From a checkpoint of a small contrastive image-text model: soap at rate 0.0019.
Rows from block 8 of the image encoder of a small contrastive image-text model, named by matrix and row number. Rows with one number belong to one channel. Each number is 128 + 32 x the weight over its row's rms, rounded and kept within 0 to 255. All counts start at 0. Numbers have three digits each.
After each channel's rows are labels from the 100 images, of 14976, where the channel reaches its highest value: "responds to" is what is common among them. Only what is clearly more common there than usual is listed. The data: rendered made-up planets.
# convs0: expand pointwise conv (encoder.blocks.8.convs.0.weight, 96x24x1x1), inputs 0-23
# convs1: depthwise 3x3 conv (encoder.blocks.8.convs.1.weight, 96x1x3x3, trained with AdamW), a 3x3 kernel
# convs2: project pointwise conv (encoder.blocks.8.convs.2.weight, 24x96x1x1, transposed), outputs 0-23

convs0.31:138216128073202156111147151104134141145119163160136131107117143161109155
convs1.31:149081090158100117108103080
convs2.31:104137140087185110186091138134103104118129153124110070066107117076139158
responds to: glowing rim; ocean world

convs0.87:163044110147148191144145172138131071142123185128113126105116140118100121
convs1.87:121180195165124148127127113
convs2.87:180182097124090096168122080096142170157124078131070097103133121131121121
responds to: cracked ice world; gibbous

convs0.77:201110120152135123090158113121151093139126118097218131128144089135173154
convs1.77:136191175092112135109111101
convs2.77:103168100113106168184094148092138138193118071118079094127143162129107127
responds to: cloud-covered world

convs0.78:108143077105104133091137176111126163132088165177054184110146126123137140
convs1.78:125150131161169076151102084
convs2.78:111200135146121151128185112133121121048113180128137141126076121127082142
responds to: banded gas giant

convs0.76:141076138145083097099109088161078113136108176170125112180076144126162141
convs1.76:103153123159107100117128203
convs2.76:130092079061096166138077139112146112141143121106111163182139092079144099
responds to: moons: three

convs0.27:176132100196096053129105088151162131172108099151124161118132164143129131
convs1.27:110130140099134180082112181
convs2.27:134148096116170159149172054138145138157089124119181133103165158096148079
responds to: glowing rim; cracked ice world

convs0.23:097092130136128056136081110139081148176166123142159130120129173132180172
convs1.23:122125119109143187165129188
convs2.23:155078128098115150115098193117179156168120100146116157154140100083081090
responds to: cracked ice world

convs0.42:148156102160148125120096170133150152147087112089082121115196112194083136
convs1.42:088120163088116139100087173
convs2.42:119143087152162088153103124180182127122084171072145117139183149116158107
responds to: glowing rim; cracked ice world

convs0.46:153137096181161154128187206082136119163120158158099112127127173141130136
convs1.46:216106110131108128128122116
convs2.46:139089081077102045146116154125160150185135131106146150127160092133102113
responds to: cracked ice world

convs0.10:159151141197100114135070114149141147071105123118126162146129146205129159
convs1.10:147135117144114130135199071
convs2.10:121183139185143144133102226164157102134113092136113165101114125125127109
responds to: glowing rim; cracked ice world

convs0.15:118144154130141139128147166203140059085122092102163097133113111084119176
convs1.15:158122187184161145129141139
convs2.15:131081055138129117158103085090123186168127118151084172105138155149115148
responds to: cracked ice world; full

convs0.8:115133169157100139053128136120178202134105110087135132104109086142135088
convs1.8:151141186122143114128077083
convs2.8:107147160127143083092127091083097164112189155094151122108157137071166096
responds to: banded gas giant; polar caps

convs0.30:143160115090100108119096133157158164055093187148156165104091162126109111
convs1.30:102112145121096147123079192
convs2.30:115187137123104152119161092186159084128136176090098135073093120101161137
responds to: banded gas giant; half lit

convs0.28:135088131109166140080156167156141172100114108084166120104158115047107125
convs1.28:141115134080080118098106076
convs2.28:144193098161145192145156093139135097150129146168185134167088123136149160
responds to: cracked ice world

convs0.88:107121102164082132100133106180106060145108156154198138128156171115160126
convs1.88:076144111116102076120147173
convs2.88:103093154109108107115131166171102080181136141105140179138138112041131118
responds to: moons: three

convs0.38:097147121044171187092100149147118136096165111155112131150107102107171141
convs1.38:156162098192169120128151134
convs2.38:133096085132095116105159134166176169113139150132042122108096179142130158
responds to: ocean world

convs0.0:124156147187100086163154119194128168129128125091136105054123120164115108
convs1.0:127115113099074137083073132
convs2.0:086120142196132087147134092164080063143120144102182102144117167124134123
responds to: rings; cloud-covered world; banded gas giant

convs0.81:131173172122128184122156112164135089130112178129162184199115153130152132
convs1.81:148094109090115098103155187
convs2.81:130095110162088140119140169152092098089127109116098201139083179123177117
responds to: moons: three

convs0.80:197140129138078080082122099143102132133097139110158207143098155109124117
convs1.80:152088147106106158090110183
convs2.80:141104134130131122179140091133174109125120194107176206146137105097162100
responds to: glowing rim; banded gas giant

convs0.20:120166107106124134186117093125135114108170140138058072098091083121167101
convs1.20:101132091082137107096123070
convs2.20:087118108177117078136133079159180089135103132129103164152069140086138156
responds to: ocean world

convs0.7:153157149133108073148041098159146087101134155118081163133098119129164137
convs1.7:133163168131126133095096063
convs2.7:141115092148112139097160089084082152103186114137070152125140097070141161
responds to: glowing rim; crescent; cracked ice world

convs0.14:115150134135044127112136105152114094169096108173149131072083083144113099
convs1.14:155171132135112143098086070
convs2.14:175148143106107110072111123103095169087183145147132119127112170078125068
responds to: cloud-covered world

convs0.90:170092084185167171122154137143182136165113140162132112151093155135172092
convs1.90:124175161133149144074095094
convs2.90:197185073109140143116102080134109130134130099138128159163085160090098156
responds to: cracked ice world

convs0.29:113092142104115100121184108097150120095134101125063101118136149137056068
convs1.29:085076117108127145079129090
convs2.29:110156153190111168120176080131110152134135133062097115141122107057132113
responds to: lava world

convs0.4:147123089063174120093176153123112083157161146142137106153076107115170096
convs1.4:167167155175148140170113101
convs2.4:154101116121109078145110161120123155074127149089065164116072163153094163
responds to: ocean world